{"mlp_ratio": 3, "bias": "all", "beta2": 0.999, "beta1": 0.95, "precondition_frequency": 10}
Rows from block 2 of a small self-supervised image encoder, named by matrix and row number. Rows with one number belong to one neuron. Each number is 500 + 40 x the weight over its row's rms, rounded and kept within 0 to 999. All counts start at 0. Numbers have three digits each.
After each neuron's rows are labels from the 100 images, of 14848, where the neuron reaches its highest value: "top examples" is what is common among them; "colour at peak" is the nearest of a few named colours to the mean colour under the peak. Only what is clearly more common there than usual is listed. The data: rendered roads seen from a driver's seat, with toy cars, trees and houses.
# fc1: MLP up (model.blocks.2.mlp.fc1.weight, 768x256), inputs 0-127
# fc2: MLP down (model.blocks.2.mlp.fc2.weight, 256x768, transposed), outputs 0-127

fc1.692:478517534549535502586504505580531552474466579533542519536521502445537521495475478479513508440522486562606528467459448493454485506476518434509465545499500467530500526457551449493398470485523516456470532532503530470418489448552448487407582535500517576479489472469465454562439488588482523478497505500496493522498531469506532507492488451504495551413480512480490461508494439563497439511467
fc2.692:462556500500580555502457460438457453506467420459479456492534438515515568467468514559486523512510487500462459485468562473497442475457449515511439475550574535512495519503483525491491505551504488484512515528581579480532504518454533446451495475559549483494466522469494477529535500464495486497515512461534468447555527494428479521521476459508457434542470470525529544519498444437610512521440
top examples: truck
colour at peak: grey

fc1.189:576526467494498521482533512528559486547489481539520478444486478543455536451525482518512501445469470551499435434507540490510502486576477514501487464473471526513543543453488509530497544430422512522534508581514459449477488501486484530487538461518441524527528470535484528538511507558552502452440428476508543497544552558552451503519507435546418480502510452498472493505557480529524486613553
fc2.189:464474507447517507488441523472536547452489485504502485497520469464517559510571458504516505481514490494465463474456465539541503504537512580505515478566513519403454462508553458469499562506537450468539452480458545464531512472494431517547443513496546470545499479494437546553476522564494489526440520435470471463523525463382521576482459439403568521540539518490418460555483475524512485440515
top examples: sandy verge
colour at peak: pink

fc1.327:453464485518507532442472590541511533497550500484448481514543506495438414506565466493502501579419516443476534519487524507558533509512495489550574499462521537524501550503502522478525513466509457525475461486543479497455429509465534532413508443484515503482504545521466504515512506459490468495536453551498412544555426528428493518467512455501512539517519452439480472524481497457477582526500
fc2.327:522488509526489452502537453419527423484455489502534478474490480522563401518404487423462488446478475567450488486539479529511445496497465437511421525510433520448468493466530514495428529562541508507568485445479494599498560470510434457556458546470566528488531479462547495426484529564558478519450507407518557417475504452550518516548441478468487458493492501500506461530580483551485513487545
top examples: dashed white line
colour at peak: brown

fc1.641:506546495553518535413502462479471426517544505462509483516509570472473551524473452443483522538508509505549587502509489540472462544503458464515480575435474487545485510573420486517450555515595518552550512484509420475497613477487530553563489492542483482524479490510516493470497498518542472526446545501455537482464475621507499473406447438520585454456444457532507535538480490586440482557527
fc2.641:485488481504465510544499514601501486433482480492487476473476482409477441496497544426547453454472486500537508460533490442462472514553439387485549508549432467521528497459471526511465450434526481499489443587454530440504450530498507497421540533562459486489487511503526543481505488514456426529552457480579431530477532439553520543500498535526542538494499584542494490511530518522499474561464
top examples: snowy verge
colour at peak: white

fc1.367:529473554477486487505518484583525437456573422525515490473546517511536532476516496514443493486473478535466510514571423442540481484463477466471466563529474476515445458509403546545455496532520553493532532474535512547565473555542413552556446515551521595451426484453512499515490518490522528530508556469547529437508522548537463455470538497463488510474616517521482520516520484573444512471499
fc2.367:459516433525518470539512534465514492503457559443469480588494522504582515587438501476485513498536454442515494528447537529477529453475463489527540524470496504509544640538521463512533496514526465441528504498427537495470510418465484477472520511469514412597526493484517582464503561493588557487425519476472539450507532563520480481486471509534503469522506532504484518443485508460494522525540
top examples: dashed white line
colour at peak: brown

fc1.46:537496496530508523477479567492481577475560462507476453475435525487520458501476549472535503474493498569530461483690510617504482421555512565508502558503494462524489565467524499381455518452452490558463483540507487514488527485423525459538484535470505487500444492552522512478504522493585475512456526494578455492546497497462505531486402427389402508540551490453527519529476495496475458505514
fc2.46:428457494535455432500528508500520491557428549431499531539613407563465506562415484489422558523514479438466495512408438463461563532427520463492523454525579537506522515498509481571523466464577550467572507481504459513495506491612466511502533499522513563459517492499468550515474456514465428463565440508493545474472505531521505494487542499607505483500476497533468508485505521539536543536523
top examples: dashed white line
colour at peak: grey

fc1.112:470452456584456480519474500556484482511502439459556519521606521497503457432476467441483537469551522495450492518606428411489552495430521465574495461525467490534508554504524523438579479530482515538533531480602475506476468434497457401557412520507491524471471515468474496540473556508500480451576468470524401476510535461471500395531441510513466528466545464596512457483506490517506471443475
fc2.112:554557489450540515518513469487516463505539551464558472443467494489482489526505474538500499463469497532505464512459528530477480455504530471348529520481472482505464524459452524521469514556495497409461579555431534534453511557487488529450512429470597564485485441528526565535527514490485550618434477560442496515514536574560491488558442502439523454527558517487452480465526449517449513472556
top examples: truck; vehicles: two
colour at peak: black

fc1.656:421503509549457466524531515509500470481495420493539544455513547574521544498502476537464553527479476532453464572525486473481532465464504379529557428523521525467524542493531529484498566493507494462453491472479547545442472509509514543511434526530525492539509468478542526533427515496463512519528483560438567520545492478443527510496518466523512522437565493472551465518562479508508393480479
fc2.656:518443499494477547466432569503506477531520485446490483478602426451525488546484465458491503457437490497460550495432400456508427515460546525471543522498494482431533517534452507508478499493555545510524496551430533502557457497445481480552449513512447393557557480533439479496528507511521588511467539529559427523505478484548488469464497479461510459549488553535516531467566547514455541480478
top examples: truck; solid white line
colour at peak: black

fc1.743:514560458501524460439442461533457506445497525483432532489493503523443535406539463465473469516532516599444517540499505464497535571436481485485498473466490549499515479546576521557525545516524524479481497482515548420479458450517474504512487470529423539441476467490474440541538558533513495494547498503485468467509504559535512508543551466543544482367580519469445468489472633461433526533426
fc2.743:511519478540502435526549577475492449556442440479517449490483464491536453539376555468485565430487424465492479471426506466521517500479542474489460455510467465444451529533522478531581552549519531520461512493468388568536533539489551549439563510507495464505590434479523565492507503512522500511458489477438504472522561518476495530462439458441515477532479469493566467443540502480542469546508
top examples: dashed white line
colour at peak: brown

fc1.707:505534408597523463463503451537520487503485474460544504471510557386453542541458491458453412450443480511509495487540449545475531471483591437506510474495492493470451457462532570454507476440438595474478557490515486540510389502576519519502488503470478520498553594484474551441521498453521456447500513448522530471502513473524443445507455508496501444510510503515440487527472536497508554484529
fc2.707:492462504447570472539526531523544543482501597545440510512547525560539530532551515565480535496470502551460488531473552435485493476465452495473457574551450490463490563470462545529546520497487524492496567588439532429492539564454497520500544448531524551473479480474541511534524508526545478493535514531482471564523551583465520469494499456480550440521552513464555563480530485466508554520606
top examples: truck
colour at peak: pink; white

fc1.454:492560521492543531550483510520497543559466478499524491510481438604420415487478506470486529584523530513451522462573493528492489507491546475472540509468555473531464443514536522456490450492515525473459525543537429547561481530531538410500433510501549522478522513532521498546530465507402566593525515508475460513477476477515532520493447414559474462488472444550450550514491456439501490446507
fc2.454:616491517569473530506481471513524450492513533431512466522485606504570518540531539552479487456487498427555417520443494460492527458457510525500502506515425426550491512507408468585454524505463502463525413466450510521554488512510460562544527514488465508498435530477477488468510520506583432483498477536457502522500507531491533531525503579454521520514474480517534523481547517568534560490566
top examples: dashed white line
colour at peak: grey

fc1.190:505553583495488494472513479450437469576487534499483536517621504533448479415557443491472504569506501521389474479455464524556563563467504458421477499473469473514487449544474531487482550519564485340511441414452545488504422527491513502525499466477448538446462512501559524536528505514468528479542498487458533493538492495478494539515519548508503532479534481471507466523499513469498454566441
fc2.190:484510506505471571542503487476493557467456422491486527483446463402528532503483512436521512484466506451484554520539509479538517490509451473465511500518470527518477536472534469476495524496480488537454475507489402501581463460543552520504464503551496516419589454506506452531568458503486451474524467513563426490474553513465529543511464467490533525479439492551505505484567502612488533517559
top examples: sandy verge
colour at peak: grey

fc1.394:576562507567484563432496532489485496439488516534434446490428554550422492592461422517465502516550451476508443466522450547508437443446497506522450468484523484436420515478494622481442521470464489472492468474518484561494533449517490531536487514555516553544593553547525472475483485455518580481447504435547515512526505446546448551481493474529438554454525506509434475444507553501517541464543
fc2.394:391506518421450487570511552522582523583436515480498514513525430497492487447467550519443528512480456557505522469554490431494556463534474482446533547493453505557536508459531521496552493492512535487507518554483495448550483511465540477457487541503468530460502451520504473500463486487571481507522437516469467509493506478485514510462499466474568469548559525430538513506548538557455542531473
top examples: snowy verge
colour at peak: white

fc1.1:493490543476427509517544569480486460607570466489466555481554425441489441493478469491443510481508531507509490496495464502514489500557516443480501558524418560501490516527508551455477522542527502500513483577529516481529505508480545565536497536541460418523532537497489503594485516547516496503523534492503517500491557507468507508527468464529540538514581509474522546471483486522502414455477
fc2.1:483481483545554468491542443494568496508428572512560501517476547583499525549458477478519524503461473481474489476477542490487572514476485550516561501476533458497486542516466465492431588510492574464571457501498470483522601471507393475515451476442526537520527466518454506456529513501520472505490450481410521479423520513519426514508443435504479447537485492485508482487540555556432580485543
top examples: dashed white line
colour at peak: brown

fc1.662:504535467466445531518493512489486499505496465526546393512528511506555522536498579575464477473484529462508485458532468512524459511492468590467483403572467474442601478484532431512522475502446477493457488499512452512504548467536521470453477525452571505488584519478399534564521485441441488544446466547518510474499472529486437476512451469587560542466518452539472519540480495489499505448463
fc2.662:482592575468546405486534533594540512505506527492535582540528494510439499511464474433515481526496472488488492548481452511490614390525468470503580574505446521532470536492485482495488505490471545475494403506503502575480534506589506405544505486523546499509430482474477439513520523557512409466486458535433503479477481441512578570487508553467524518514503458534547541519467498531401547504557
top examples: dashed white line
colour at peak: grey

fc1.289:483482488490562479604487483476484536520512474452527493523476477471487484539520490535498501456516476482507545519542515529434485491473495527474502524481511442450502520481501452483475531531508507522521481575529476597493507426466499551548458512442468492539487468407476484528596524484498494457552458522554455520494481477503463520519492558534498517534537483513545532476528457529521539431472
fc2.289:511506495493480490423491508528503481459510502515486498522524542482501503464496487503525491514469546521500458483450486478661509488510490456531513460535499570517515512519458531537542514421462516447483525411455508419530570550558459481444471482572550516470501550578511447462401494538496504520446503510475574518476524550423535478497438478429468472504435437495460497529452526421494484563494
top examples: snowy verge
colour at peak: grey

fc1.460:506451456545484519446479461467513543551499510516505487592493413481525406531487489479506434506462545518547491511481554447540429549495450415553532496480520510480506591456532375532502493489498465514561497522509413523496451505535534570515518461512555502513466498548501490447468543462509448401492560501478521495523498605479506522454538535541527546494476446521505476512443510539494488510487
fc2.460:498562468443522473495564483490520455451448475528477470452506526478459614387498478461472541479460514533433485503504496569434608435505546560492460480534497512451491439541499611476507519547466551483460512477438560514496515541437454506547399468509420476474533525489534479562590489486429541491519436551487460544472511458519411473543429507436518462510495502445487539486577486480493502508489
top examples: snowy verge
colour at peak: grey

fc1.304:450437500449548502553516504475467449482495517510522554464553468531474507430467604507414410459578531515509512516544490515504485481522506470501496547473539543445436523439523572452490527521646513550476442509436485532490492458575568561528496507499519468523510541517509496440509500495521505407493517486542529418478501532468477536460496504482467497515476511528517381375491448559492462515522
fc2.304:564441465554499448444518496521536490494500452497497517519499521502524476544470458463524523519480464483443445520502464526499575548490573507501422447482498543488512461603589450470475535450523524475511550519463550504513529542478391540449512522487524454488440449495464504461581478464531511461482535405455548528440497453531526514507548549426493497497446481444444426542476496493506538463478
top examples: truck; vehicles: two
colour at peak: grey

fc1.204:547543517528550472547511528504490532503488473528508493496468476461514534520481539515514521487477411461544549496543503526559461464487501481406556551501486429544475453527487492492541514438493408512467445601464532553479494517473494461447613509508508522481574487447484486580498446473470525534487477474462494576534563569438568486552460541541543526487534491458475546613523405500495494522499
fc2.204:468480393555484518513546535477504510504464556517508417505515493537492432521439471500483458502448550467463550514438492463485472605515520514510444460565479563471509499453443562477375559498515530437523544430447572491479533476454448534520402523444416537531433562477514495532505500539530510458495519447511483572549511455469451481520469497497514483509514521458496475516524469477488573511509
top examples: truck
colour at peak: black